Rows from block 4 of a small audio frame classifier, named by matrix and row number. Rows with one number belong to one neuron. Each number is 200 + 40 x the weight over its row's rms, rounded and kept within 0 to 999. All counts start at 0.
Before each neuron's rows are labels from the 100 clips, of 14976, where the neuron reaches its largest size: "responds to" is what is common among them. Only what is clearly more common there than usual is listed. The data: synthesised sound scenes: up to three everyday sounds over a background. In brackets: how many of the 100, against the usual share in percent.
# gate: MLP gate (model.blocks.4.mlp.gate.weight, 576x192), inputs 144-191
# fc1: MLP up (model.blocks.4.mlp.fc1.weight, 576x192), inputs 144-191
# fc2: MLP down (model.blocks.4.mlp.fc2.weight, 192x576, transposed), outputs 144-191

responds to: laser zap (67 vs 5.2); first sound: laser zap (28 vs 2.5)
gate.445,167,205,160,172,199,150,253,210,226,255,140,158,183,274,190,178,243,179,231,188,198,201,182,229,196,207,180,197,218,185,170,208,209,259,203,194,252,258,213,169,255,173,168,208,261,149,183,119
fc1.445,189,207,271,172,205,232,192,145,158,236,217,139,199,217,193,216,197,189,214,167,224,223,258,250,254,183,256,204,151,198,148,241,199,212,134,224,116,223,243,200,240,187,183,196,150,294,233,156
fc2.445,167,277,151,173,162,223,249,241,189,150,230,205,144,113,214,164,111,151,178,188,187,188,209,227,114,187,147,228,220,243,180,159,218,228,234,116,252,266,242,159,228,207,201,208,144,194,243,204

responds to: hammering (68 vs 5.2); first sound: hammering (60 vs 2.7); coughing (37 vs 5.4); first sound: coughing (29 vs 2.7)
gate.437,209,202,204,183,213,232,218,252,191,182,224,143,229,252,200,103,150,182,215,187,181,266,268,192,255,178,211,218,164,153,96,198,206,202,209,194,148,188,232,137,107,194,220,129,195,277,220,207
fc1.437,245,243,211,208,169,136,218,191,192,162,112,200,178,197,216,246,176,184,83,144,269,131,167,211,222,202,190,149,256,204,175,239,171,257,202,202,186,206,182,245,205,268,231,151,228,229,225,253
fc2.437,161,239,197,244,221,283,190,153,150,246,236,166,177,173,154,233,160,210,204,214,189,186,169,133,216,207,166,238,132,186,126,174,181,263,228,237,226,164,145,199,190,141,123,143,246,201,227,225

responds to: howling (33 vs 5.2); first sound: howling (29 vs 2.7)
gate.220,197,139,180,154,250,202,190,198,107,107,212,214,202,241,202,245,237,137,258,199,183,231,208,166,195,163,190,242,184,239,222,162,216,242,187,193,196,241,219,241,178,209,264,207,248,177,252,236
fc1.220,180,227,213,164,172,236,244,218,283,173,282,191,159,167,214,215,283,200,254,161,193,119,252,171,264,227,213,229,127,191,195,192,164,185,188,157,207,204,217,181,205,140,136,195,206,233,235,177
fc2.220,229,177,218,193,210,239,172,187,224,245,143,206,259,269,175,206,112,231,245,179,227,224,270,248,198,140,180,185,205,221,201,152,181,210,188,232,208,233,216,229,208,229,192,230,212,222,184,194

responds to: laughter (35 vs 5.5); thunder (33 vs 5.4)
gate.460,218,243,196,258,245,219,152,177,228,145,162,200,211,235,223,227,209,176,171,232,171,215,219,98,217,264,146,160,290,211,209,139,189,174,175,229,119,216,134,92,185,159,244,190,263,233,184,177
fc1.460,183,229,190,285,234,213,83,104,263,206,217,258,187,202,230,150,242,226,223,190,199,146,203,199,213,225,227,297,171,177,195,200,163,208,186,177,186,137,122,217,156,188,170,212,316,119,209,116
fc2.460,244,249,187,234,215,230,211,131,221,173,148,300,204,179,134,142,168,200,178,191,254,224,183,180,156,107,232,210,150,280,252,185,199,145,168,183,221,189,174,267,242,168,192,263,183,173,148,190

responds to: hammering (75 vs 5.2); background: none (63 vs 22.5); first sound: hammering (39 vs 2.7)
gate.416,130,204,205,198,195,102,160,214,224,176,194,238,192,196,161,155,229,178,189,151,216,193,111,234,267,205,219,194,190,192,193,200,203,193,197,178,248,237,204,227,188,206,236,210,294,220,145,105
fc1.416,210,210,144,191,182,188,220,254,172,208,193,224,240,120,271,214,231,113,208,184,92,125,272,203,143,202,199,177,208,179,227,164,137,240,264,142,203,249,211,152,258,129,206,274,219,212,209,144
fc2.416,262,212,151,258,160,161,185,156,179,181,167,133,239,184,232,202,181,206,199,199,203,183,194,137,132,182,171,226,205,144,211,206,195,254,213,218,246,235,234,190,196,193,254,213,230,195,252,229

responds to: doorbell (98 vs 4.8); first sound: doorbell (48 vs 2.4)
gate.564,188,222,218,115,199,268,163,168,164,284,195,177,208,230,201,94,203,161,167,167,162,216,266,191,230,253,258,209,110,200,212,199,196,272,193,185,250,207,211,218,196,212,184,261,205,171,250,244
fc1.564,227,141,189,188,142,247,234,234,131,186,263,164,197,216,167,186,269,129,163,194,182,207,233,199,197,185,257,174,194,250,181,197,229,158,203,197,180,163,181,223,219,225,170,222,188,184,247,307
fc2.564,210,239,186,218,223,181,235,269,196,202,247,167,186,169,151,175,202,202,141,215,323,240,209,165,139,183,256,134,238,252,176,214,184,180,249,248,178,231,185,137,203,202,125,198,219,255,230,221

responds to: laughter (47 vs 5.5); beeping (30 vs 5.5); first sound: laughter (26 vs 2.8)
gate.552,229,231,211,240,207,188,250,205,250,182,156,189,181,245,212,218,164,224,197,193,232,200,284,184,118,218,234,159,85,192,200,171,238,113,226,217,222,159,187,259,185,212,212,183,274,259,169,268
fc1.552,172,229,252,153,151,187,212,278,178,242,226,182,224,184,213,189,188,176,206,240,157,154,273,258,177,198,250,289,128,162,246,187,201,173,227,222,187,267,204,228,191,193,249,232,177,170,212,146
fc2.552,215,167,227,154,182,173,184,250,236,278,180,197,210,254,143,145,96,175,203,184,191,253,252,188,230,197,189,161,211,237,267,236,225,137,178,196,222,184,258,197,242,231,256,199,192,141,194,155

responds to: howling (45 vs 5.2); melody (44 vs 5.6); first sound: howling (38 vs 2.7); first sound: melody (25 vs 2.9)
gate.270,183,219,224,264,175,175,166,197,204,152,260,186,169,182,154,269,204,189,163,172,203,166,184,248,189,239,203,242,247,174,144,233,173,217,182,241,205,204,151,40,215,124,232,263,210,201,202,210
fc1.270,255,192,177,210,157,245,122,246,207,173,228,160,159,197,184,237,270,196,204,196,195,158,245,222,203,181,237,228,225,165,114,245,186,146,174,270,228,205,220,181,247,149,123,259,205,172,171,180
fc2.270,203,139,154,195,147,182,172,143,187,165,205,217,224,214,192,241,231,264,214,222,204,224,217,266,171,240,229,183,131,162,222,198,219,135,153,236,234,201,282,221,177,222,120,100,202,226,192,163

responds to: laughter (65 vs 5.5); first sound: laughter (32 vs 2.8)
gate.230,256,206,146,222,140,174,212,218,214,223,237,230,233,227,259,207,179,146,226,229,207,179,310,129,299,223,215,218,146,198,145,192,242,174,200,226,193,115,193,145,236,203,243,197,123,268,170,190
fc1.230,173,188,157,242,189,194,221,270,178,267,173,216,179,128,133,217,145,151,180,172,133,167,255,195,208,107,192,242,192,163,194,216,228,179,283,210,223,231,216,315,210,258,231,206,203,202,206,144
fc2.230,193,169,174,257,172,210,107,200,124,135,194,204,190,270,215,154,222,214,211,159,176,273,201,223,205,227,193,200,234,277,189,265,248,167,174,159,171,252,205,184,174,182,171,199,193,117,131,153

responds to: laser zap (63 vs 5.2); first sound: laser zap (40 vs 2.5); chatter (36 vs 5.5)
gate.314,174,129,178,240,212,257,168,178,213,161,150,247,186,217,238,205,225,146,245,166,237,214,165,149,223,83,164,203,217,223,263,256,247,283,202,124,196,155,140,165,163,171,191,219,178,141,236,196
fc1.314,173,241,256,181,175,209,272,264,224,209,176,229,250,166,196,132,225,202,149,150,151,231,173,202,174,202,195,190,160,158,222,203,171,252,203,180,276,225,191,153,203,109,229,175,177,217,221,200
fc2.314,204,103,157,213,182,154,134,153,234,233,197,198,199,318,224,190,200,231,256,229,207,172,176,146,267,191,187,222,221,223,210,201,259,247,221,185,204,241,215,162,200,209,146,222,212,154,199,178

responds to: laser zap (97 vs 5.2); first sound: laser zap (47 vs 2.5)
gate.503,238,236,198,242,224,189,159,183,212,180,181,231,225,272,162,250,69,201,125,208,224,212,202,139,285,205,180,225,188,238,178,226,201,230,208,256,164,216,199,236,223,198,232,173,194,221,198,204
fc1.503,173,184,229,199,186,182,171,231,206,168,255,233,196,231,188,252,162,213,106,211,219,233,143,153,182,271,172,161,130,228,229,167,176,244,245,173,180,153,188,260,226,174,284,190,187,243,173,256
fc2.503,209,141,194,204,232,138,97,151,171,187,234,175,219,215,245,223,166,206,239,220,289,191,183,163,178,199,181,219,200,163,229,187,248,146,153,205,215,260,190,224,155,169,142,161,163,310,222,243

responds to: clock ticking (45 vs 5.3)
gate.442,215,264,109,228,260,177,198,205,248,116,221,236,129,148,211,195,191,165,234,167,223,225,295,205,243,205,155,163,194,199,179,188,211,130,217,184,134,183,189,218,229,189,195,175,244,236,245,178
fc1.442,187,130,174,219,198,146,128,211,171,234,188,163,206,200,270,142,155,238,223,207,211,227,184,122,274,243,177,189,206,121,230,225,134,232,260,215,237,119,161,166,142,255,167,216,200,191,150,133
fc2.442,186,129,163,175,200,223,205,157,168,135,194,169,210,212,206,179,232,169,224,111,238,92,250,237,182,225,230,243,200,139,123,218,127,174,127,213,260,198,290,216,244,253,189,211,186,139,186,214

responds to: mooing (38 vs 5.2); first sound: mooing (31 vs 2.6)
gate.419,216,215,208,177,140,147,244,147,218,200,186,181,185,250,152,264,115,251,238,258,237,179,162,205,196,210,218,205,143,236,252,225,219,200,156,171,101,99,66,246,212,187,201,184,224,246,239,175
fc1.419,221,200,229,281,209,179,212,214,260,194,234,211,159,169,152,212,216,267,216,226,234,240,211,258,211,296,161,230,148,262,186,203,225,227,228,161,207,243,178,187,159,104,175,200,220,220,185,230
fc2.419,175,157,211,229,263,225,160,173,189,185,228,200,197,185,190,212,227,217,172,208,242,227,172,228,180,150,190,142,164,167,269,145,191,210,203,222,246,143,170,220,141,215,284,205,189,217,149,160

responds to: laser zap (61 vs 5.2)
gate.571,258,134,206,216,169,183,175,253,202,194,202,201,240,151,169,241,179,133,187,218,194,279,200,233,218,188,172,142,180,147,131,243,183,248,171,227,207,209,266,248,213,119,138,190,298,311,181,205
fc1.571,250,87,200,175,226,166,148,219,191,143,213,224,181,242,111,212,170,174,227,280,188,215,257,259,182,223,252,183,207,185,191,195,179,239,156,185,206,225,195,201,197,106,177,196,253,256,136,251
fc2.571,219,184,122,243,135,197,266,186,122,159,290,108,106,204,176,229,249,236,170,152,189,198,152,250,212,180,198,217,164,178,167,135,160,178,221,242,179,133,260,155,207,277,141,184,248,272,137,274

responds to: melody (48 vs 5.6); laser zap (33 vs 5.2)
gate.132,225,219,138,205,156,132,132,192,123,158,184,264,238,182,200,197,151,167,210,256,240,225,206,136,302,299,179,214,207,224,242,150,217,196,218,172,194,186,207,128,230,167,177,201,228,235,159,225
fc1.132,174,217,210,247,235,134,209,244,195,227,246,220,199,238,167,133,168,154,148,228,237,156,180,236,204,204,200,231,211,151,144,166,163,254,226,216,197,255,166,246,222,169,151,230,275,209,249,167
fc2.132,204,233,142,219,190,184,198,195,221,237,248,170,207,241,159,227,219,288,175,212,202,218,244,177,206,221,190,266,208,129,213,243,170,188,172,282,174,171,214,211,253,186,221,96,95,140,202,210

responds to: mooing (100 vs 5.2); first sound: mooing (73 vs 2.6)
gate.524,240,220,187,219,211,200,207,206,226,232,163,164,301,179,181,188,200,188,219,151,280,233,192,216,220,158,203,166,175,140,207,247,184,205,206,235,181,197,261,243,263,146,162,236,148,198,244,229
fc1.524,311,205,200,261,211,145,157,212,218,172,213,251,259,187,221,186,137,155,148,183,205,238,219,204,180,184,205,211,201,155,157,274,163,277,243,218,163,163,225,228,203,193,98,217,144,251,226,202
fc2.524,187,215,235,215,294,255,154,220,270,248,158,170,190,89,160,151,187,197,218,235,111,179,204,224,76,175,204,238,265,171,215,232,232,170,203,175,220,104,225,167,170,233,170,276,114,285,144,136

responds to: doorbell (67 vs 4.8); first sound: doorbell (45 vs 2.4)
gate.575,192,182,168,214,194,231,166,247,170,222,212,215,169,215,219,171,192,66,125,225,241,134,201,184,113,187,131,256,199,191,245,212,141,220,189,276,165,237,234,206,194,218,145,261,154,219,183,136
fc1.575,138,227,238,197,137,272,169,192,217,238,159,158,183,172,211,188,188,165,166,154,171,253,189,223,171,118,179,179,238,106,235,163,284,144,228,175,223,233,204,229,209,188,172,148,237,111,169,248
fc2.575,148,176,256,242,190,159,181,132,174,221,177,212,241,184,134,127,182,198,215,236,235,249,265,149,205,211,192,203,164,192,187,214,240,128,257,145,139,132,174,189,225,174,209,244,270,121,268,117

responds to: mooing (100 vs 5.2); first sound: mooing (49 vs 2.6)
gate.125,153,159,154,285,229,211,215,169,214,227,245,207,185,210,156,149,226,202,186,160,260,272,225,161,221,193,245,143,231,102,168,201,179,225,168,223,166,222,243,266,209,213,227,179,239,232,203,212
fc1.125,165,189,197,124,172,219,186,193,193,196,183,190,214,257,203,152,215,173,177,160,204,112,200,221,250,162,223,252,220,258,165,167,273,187,157,209,151,212,174,209,192,152,245,253,275,214,151,192
fc2.125,233,214,188,195,165,189,230,210,197,149,249,239,214,185,159,192,186,215,153,255,197,174,259,242,218,233,197,199,173,200,281,151,263,152,199,224,182,204,222,327,238,203,239,133,168,238,242,136

responds to: howling (34 vs 5.2); laser zap (28 vs 5.2)
gate.21,204,170,207,206,212,212,211,219,190,176,202,231,166,172,196,208,139,293,153,210,131,207,238,194,218,196,235,202,221,225,227,194,229,242,185,161,191,252,148,161,310,172,187,198,221,220,195,219
fc1.21,242,198,221,192,167,233,124,249,237,205,178,182,200,230,223,159,267,234,195,129,191,161,181,255,220,221,234,188,249,174,189,175,178,195,228,197,244,224,247,225,200,157,195,245,204,158,280,160
fc2.21,168,163,209,184,124,216,159,207,240,135,152,137,158,247,132,277,180,168,186,248,215,244,235,210,174,211,213,197,117,139,209,241,183,158,229,168,251,169,207,155,217,154,203,326,245,222,188,168

responds to: melody (88 vs 5.6); first sound: melody (58 vs 2.9)
gate.223,294,241,187,157,229,183,253,152,178,183,208,267,250,212,247,196,250,185,170,156,264,162,133,240,123,197,188,150,265,183,317,228,265,182,234,155,192,223,220,226,285,210,176,172,191,180,209,304
fc1.223,186,183,206,205,174,172,176,216,183,160,168,182,215,218,216,175,235,198,230,182,139,133,159,139,192,143,234,222,197,212,268,200,266,267,208,210,151,172,254,218,196,287,223,199,164,247,287,241
fc2.223,164,123,212,227,229,162,176,175,210,199,306,136,158,196,169,209,154,227,130,192,179,186,183,203,225,170,194,192,224,172,187,127,199,186,183,189,156,150,153,218,308,191,248,226,231,247,226,211

responds to: laser zap (38 vs 5.2); first sound: laser zap (32 vs 2.5); engine (25 vs 5.2)
gate.11,301,165,188,202,165,186,194,194,113,238,212,182,163,227,212,246,190,135,232,226,112,197,206,171,112,206,292,196,264,164,177,189,218,265,184,185,196,166,301,159,196,176,175,243,268,223,216,152
fc1.11,121,162,212,239,149,151,221,204,211,189,229,170,120,150,169,193,124,214,180,286,228,226,186,262,240,152,198,231,161,240,259,194,184,231,265,281,205,168,141,190,155,225,190,144,248,135,232,168
fc2.11,271,272,184,207,186,127,245,249,209,284,175,94,297,245,197,216,230,173,190,183,186,180,255,128,146,180,238,157,281,171,193,120,200,208,262,202,196,169,147,173,241,230,233,184,253,243,181,199

responds to: doorbell (36 vs 4.8); stream (30 vs 5.7)
gate.7,237,210,195,234,203,244,149,194,191,195,254,117,205,248,207,132,189,215,148,236,139,212,195,222,277,221,209,229,134,172,152,171,175,225,187,225,179,234,209,213,287,244,185,197,233,210,173,187
fc1.7,172,142,228,125,229,137,177,233,150,211,206,245,218,255,167,81,178,164,254,193,210,199,189,246,228,233,221,219,177,206,157,240,196,163,132,264,232,192,253,236,219,246,188,257,163,170,228,203
fc2.7,144,178,162,124,234,162,169,226,166,158,200,181,328,151,158,265,174,210,135,145,154,201,242,247,240,174,187,193,233,211,211,198,173,184,265,133,195,209,233,167,163,186,183,214,230,279,168,212

responds to: clock ticking (28 vs 5.3); mains hum (27 vs 3.7)
gate.17,142,205,196,172,191,176,173,167,288,217,185,135,166,238,169,211,238,161,204,158,148,237,211,209,181,113,246,191,199,239,185,265,215,253,234,166,202,190,184,174,201,229,202,223,258,184,167,225
fc1.17,211,168,155,184,154,222,176,249,211,142,238,201,232,60,236,239,174,199,209,129,179,179,250,168,150,283,221,210,193,222,201,234,222,182,210,185,224,210,239,236,226,198,182,251,205,236,175,164
fc2.17,226,232,170,204,204,170,166,268,146,170,185,238,161,173,171,239,142,188,237,108,232,217,158,145,138,243,197,201,193,158,233,222,187,228,132,239,221,246,262,184,256,217,210,269,127,231,268,181

responds to: clock ticking (32 vs 5.3); muffled (low-pass) (32 vs 12.3)
gate.30,119,164,169,199,157,145,182,201,209,202,227,268,205,201,116,167,244,259,208,221,161,253,139,196,194,246,252,236,239,184,209,181,182,146,291,119,187,213,153,160,257,174,241,207,240,161,234,228
fc1.30,154,132,147,259,156,177,182,175,235,153,216,253,189,208,182,156,206,181,222,262,170,232,181,262,227,274,192,250,197,168,149,197,230,165,271,160,140,165,252,274,153,203,184,220,218,169,176,167
fc2.30,173,214,195,126,180,214,228,194,193,246,153,277,177,175,225,167,195,163,150,171,214,176,215,184,111,191,138,191,203,202,209,228,110,169,163,199,282,176,184,159,258,153,208,197,181,139,165,201

responds to: melody (33 vs 5.6); coin spinning (25 vs 5.3); first sound: melody (25 vs 2.9)
gate.137,188,218,221,113,289,230,231,155,260,107,198,209,230,147,192,184,112,199,194,155,242,179,150,217,156,200,238,132,183,252,201,152,227,193,247,212,231,185,219,225,183,162,277,155,120,252,232,162
fc1.137,145,184,198,226,168,160,187,218,202,316,188,164,192,181,196,221,240,186,227,228,195,158,204,207,235,205,174,250,193,221,173,273,122,235,191,179,168,256,203,192,240,237,239,185,191,187,274,240
fc2.137,214,185,273,195,302,196,241,185,160,209,142,61,173,204,204,192,187,122,197,233,134,171,240,167,222,231,198,214,235,225,168,172,191,256,235,210,233,183,189,184,207,169,175,169,186,228,196,190

responds to: laser zap (30 vs 5.2); applause (28 vs 5.6)
gate.515,133,192,291,216,173,201,155,160,285,171,236,267,210,246,167,208,163,165,205,244,180,212,155,226,171,268,180,217,169,163,183,223,173,228,229,164,222,277,224,124,202,274,213,211,279,253,251,195
fc1.515,207,277,228,143,239,192,212,251,169,217,274,243,293,215,184,171,251,197,243,245,228,151,180,187,247,213,185,202,208,150,184,221,249,151,224,260,167,161,155,252,196,241,226,229,168,289,163,189
fc2.515,145,261,307,202,227,251,217,248,159,188,146,235,167,206,214,158,147,104,220,208,140,188,186,180,230,188,226,168,162,217,212,210,193,250,254,259,140,253,241,221,212,249,150,223,208,187,177,239

responds to: howling (76 vs 5.2); first sound: howling (45 vs 2.7); siren (25 vs 5.5)
gate.108,186,225,187,125,246,248,204,207,158,277,197,162,216,205,257,284,239,180,207,213,225,214,202,325,162,245,171,174,197,243,214,175,214,189,238,196,240,152,285,170,173,207,180,183,201,274,207,196
fc1.108,202,244,169,182,181,152,227,195,227,138,233,233,178,155,145,223,210,179,234,207,199,216,196,298,199,226,181,218,143,162,174,179,176,215,134,116,170,248,245,222,198,269,124,185,220,212,250,156
fc2.108,221,217,248,164,203,161,165,231,223,196,218,259,213,160,236,236,108,196,196,169,178,228,238,199,148,223,123,150,183,151,168,217,195,174,222,158,224,263,188,160,279,164,189,212,169,222,164,247

responds to: mooing (96 vs 5.2)
gate.135,164,144,125,252,229,123,142,228,217,285,216,248,221,129,236,189,264,201,193,107,263,156,171,188,198,250,183,178,241,168,194,274,213,164,221,219,252,141,236,193,285,164,200,240,239,227,159,235
fc1.135,223,216,205,194,142,216,199,216,224,261,193,233,154,154,189,181,190,221,244,131,142,212,184,211,192,175,203,174,198,196,187,241,200,240,248,246,192,182,213,130,229,156,206,107,214,235,195,232
fc2.135,152,173,259,222,205,142,204,213,225,216,155,209,158,185,283,164,213,171,271,238,172,201,178,211,123,163,226,138,181,196,184,221,113,299,206,143,160,197,162,261,250,266,242,239,198,282,155,200

responds to: doorbell (93 vs 4.8); first sound: doorbell (33 vs 2.4)
gate.237,227,189,245,227,208,256,136,185,141,207,130,144,211,252,198,202,177,129,243,159,248,160,263,176,165,209,202,128,219,245,172,180,216,91,156,287,180,219,229,198,229,215,208,247,211,150,232,231
fc1.237,158,225,247,198,153,191,155,183,254,258,196,199,244,281,257,132,237,188,263,192,193,192,213,191,155,174,260,194,217,223,239,241,251,193,178,226,185,163,162,238,196,211,194,205,204,167,162,136
fc2.237,178,254,205,114,176,262,187,245,155,255,264,202,172,238,193,119,218,225,136,239,151,183,193,201,194,225,242,294,186,149,246,173,223,180,202,219,257,210,219,270,146,240,170,169,191,211,233,227

responds to: howling (96 vs 5.2); number of sounds: 3 (66 vs 33); first sound: howling (51 vs 2.7)
gate.362,241,209,169,170,223,247,249,254,245,202,211,130,200,158,234,229,175,160,240,188,179,112,193,228,206,271,254,197,232,175,226,219,185,161,130,162,209,251,163,186,175,242,191,228,214,155,149,147
fc1.362,195,166,193,275,223,183,236,162,204,194,197,186,208,145,217,131,240,153,171,213,186,178,208,133,157,140,169,257,186,201,251,175,175,201,222,220,195,150,166,179,204,214,151,160,212,174,168,222
fc2.362,216,278,184,278,223,195,158,199,155,234,205,158,225,210,226,209,217,257,235,260,224,263,132,210,120,197,188,152,264,177,127,178,217,235,259,226,151,173,163,174,205,206,203,268,177,237,200,181

responds to: doorbell (40 vs 4.8); siren (38 vs 5.5); first sound: doorbell (27 vs 2.4)
gate.349,178,225,275,184,210,206,243,217,198,207,164,189,196,276,121,224,233,222,153,193,235,142,191,219,234,226,190,205,169,182,199,241,200,201,132,269,231,222,223,184,162,193,137,254,220,176,185,233
fc1.349,133,196,125,228,245,176,211,202,227,178,114,154,157,213,177,194,218,124,217,216,205,186,210,201,159,204,209,193,288,188,205,201,192,182,193,226,294,244,259,189,179,171,206,199,145,193,185,166
fc2.349,158,182,251,234,219,208,150,144,223,185,178,166,106,218,142,136,154,189,143,289,180,181,267,198,146,184,151,119,269,275,148,182,253,185,246,239,225,182,175,258,248,221,182,217,207,207,217,132

responds to: clock ticking (33 vs 5.3)
gate.182,142,187,175,185,98,288,199,212,248,138,191,148,182,213,114,286,231,185,336,177,111,218,229,294,162,235,162,209,225,167,160,202,278,212,198,149,244,232,222,139,147,180,183,212,209,220,183,245
fc1.182,199,152,199,234,224,207,175,207,205,152,204,173,259,182,220,284,162,194,159,172,160,210,208,172,123,207,230,167,249,208,206,198,193,203,261,136,223,186,172,186,262,210,198,174,198,205,123,192
fc2.182,191,143,198,136,235,166,135,236,261,229,197,219,141,215,186,161,188,277,233,209,224,226,202,224,240,107,167,273,233,169,302,194,214,227,254,162,209,210,265,194,275,226,178,146,243,232,180,211

responds to: hammering (87 vs 5.2); first sound: hammering (61 vs 2.7)
gate.410,266,157,172,240,187,130,146,180,213,199,233,187,264,209,179,187,258,140,215,195,142,156,238,111,172,249,293,175,197,136,159,245,207,228,95,188,238,230,199,160,232,203,268,215,186,236,227,172
fc1.410,211,224,237,133,158,175,184,149,221,238,225,269,243,133,223,211,225,139,246,190,194,204,180,148,214,249,225,191,233,195,189,179,210,175,154,138,287,166,206,167,191,172,218,221,167,154,158,177
fc2.410,191,196,186,249,198,136,184,196,175,196,169,103,203,114,262,148,160,238,214,257,146,218,270,196,204,213,170,157,221,192,165,182,186,273,209,171,232,232,196,114,205,307,194,219,217,188,196,160

responds to: clock ticking (39 vs 5.3); church bell (29 vs 5.2)
gate.516,212,190,207,196,207,215,159,228,181,186,135,146,142,230,149,180,187,204,211,193,195,211,191,191,278,196,241,220,236,135,136,207,180,221,210,178,167,160,192,158,254,138,224,177,207,237,273,251
fc1.516,219,189,175,222,143,233,183,306,151,209,191,253,202,217,229,190,217,188,216,233,253,262,195,277,168,233,173,248,225,164,202,226,210,248,137,153,186,113,241,239,139,153,126,141,199,188,276,208
fc2.516,223,214,252,269,194,181,248,199,147,208,246,184,175,190,142,193,200,210,222,210,177,174,130,102,229,138,248,138,203,271,191,161,170,220,192,158,269,268,138,211,246,232,143,150,245,246,165,226

responds to: hammering (66 vs 5.2); melody (37 vs 5.6)
gate.337,220,168,164,198,113,127,185,211,209,149,217,130,143,250,310,174,184,171,261,208,187,156,218,208,229,195,184,201,226,171,206,183,266,274,253,154,197,193,211,189,278,226,213,159,169,184,220,226
fc1.337,243,167,216,230,127,193,180,295,242,197,156,166,173,224,246,185,147,222,196,193,187,188,237,166,208,182,188,229,187,221,212,149,192,178,170,216,247,245,241,230,157,235,192,147,227,241,209,247
fc2.337,165,171,244,204,123,316,175,146,189,199,109,178,131,274,226,203,208,182,191,168,142,211,272,107,187,202,160,229,215,216,240,202,211,277,168,136,250,203,153,168,214,260,209,166,124,254,221,231

responds to: mooing (56 vs 5.2); first sound: mooing (51 vs 2.6)
gate.357,163,175,201,144,232,239,178,175,268,117,255,179,221,280,206,184,198,141,222,196,199,236,234,169,192,215,163,217,197,205,223,154,185,199,165,196,197,170,247,200,227,175,241,173,221,248,219,192
fc1.357,197,217,218,224,244,265,198,224,182,215,173,231,168,199,139,210,167,202,177,219,189,242,279,233,155,177,164,116,263,207,231,209,191,202,163,162,139,199,200,197,182,157,163,178,247,262,184,117
fc2.357,179,188,240,196,174,167,259,198,198,177,148,170,178,213,163,205,225,152,215,168,129,201,197,126,268,220,238,260,221,217,229,266,201,206,193,208,249,124,249,268,218,166,233,143,211,215,227,237

responds to: melody (40 vs 5.6)
gate.438,237,227,189,192,238,84,227,160,225,102,157,203,157,249,136,213,154,185,169,191,195,184,197,190,164,204,253,198,166,182,221,195,279,241,180,223,211,195,271,196,205,239,149,158,213,156,212,255
fc1.438,217,178,193,194,165,185,223,204,176,154,195,234,195,252,220,261,243,205,211,193,288,246,190,225,151,267,184,157,182,253,235,269,219,228,217,157,206,188,195,255,186,178,161,148,188,217,251,218
fc2.438,275,214,182,231,157,154,167,172,220,168,221,159,176,189,189,195,196,242,270,226,199,200,227,259,80,207,208,152,204,216,154,184,160,242,194,194,140,238,258,184,273,230,154,174,200,266,152,188

responds to: doorbell (51 vs 4.8); first sound: doorbell (42 vs 2.4)
gate.148,217,209,212,208,241,304,234,180,237,157,218,217,220,285,172,230,74,123,178,228,207,273,183,204,215,209,205,164,126,216,172,178,249,179,123,191,203,145,210,275,208,186,163,130,248,292,224,221
fc1.148,179,168,279,194,139,202,197,196,117,169,256,230,141,217,326,245,235,228,259,125,222,166,208,157,220,211,169,224,206,220,169,217,178,200,223,216,215,268,200,156,251,230,211,231,111,218,151,204
fc2.148,151,128,255,135,254,140,169,287,215,227,254,234,203,203,121,142,135,154,237,131,204,254,297,192,202,190,129,174,184,205,198,228,178,116,188,126,175,167,253,181,182,166,186,217,161,242,247,175

responds to: hammering (100 vs 5.2); first sound: hammering (63 vs 2.7)
gate.504,178,201,159,158,171,226,181,178,211,147,182,207,231,210,214,180,167,238,215,203,181,194,207,217,195,227,268,186,231,256,155,148,199,196,149,222,274,208,198,283,149,301,228,193,187,160,178,235
fc1.504,236,217,153,188,218,153,159,182,236,188,199,208,201,198,206,236,249,184,189,121,126,216,231,179,177,219,134,190,201,281,284,224,193,246,225,191,173,188,204,209,178,205,137,166,173,217,232,245
fc2.504,254,201,216,276,250,167,183,184,138,236,172,194,192,233,197,217,145,191,227,178,180,222,223,263,241,216,183,239,170,209,186,131,183,210,179,203,251,142,241,180,222,240,195,187,213,167,173,173

responds to: laser zap (54 vs 5.2); mooing (28 vs 5.2)
gate.559,203,267,207,272,241,207,172,273,202,135,125,125,265,222,155,243,173,208,203,231,247,218,149,198,161,161,193,213,243,202,158,188,226,171,150,285,142,246,245,179,154,189,193,182,235,203,135,234
fc1.559,151,214,246,138,123,204,258,161,239,188,148,256,225,202,279,134,193,209,272,240,156,116,268,197,192,173,202,212,148,125,216,287,202,202,249,152,240,192,168,271,177,198,176,204,294,66,183,201
fc2.559,251,244,240,185,311,230,185,218,221,160,233,238,193,171,188,247,194,193,287,66,206,189,197,193,221,177,244,221,170,213,151,240,204,276,216,215,205,197,190,235,242,250,104,187,176,141,227,147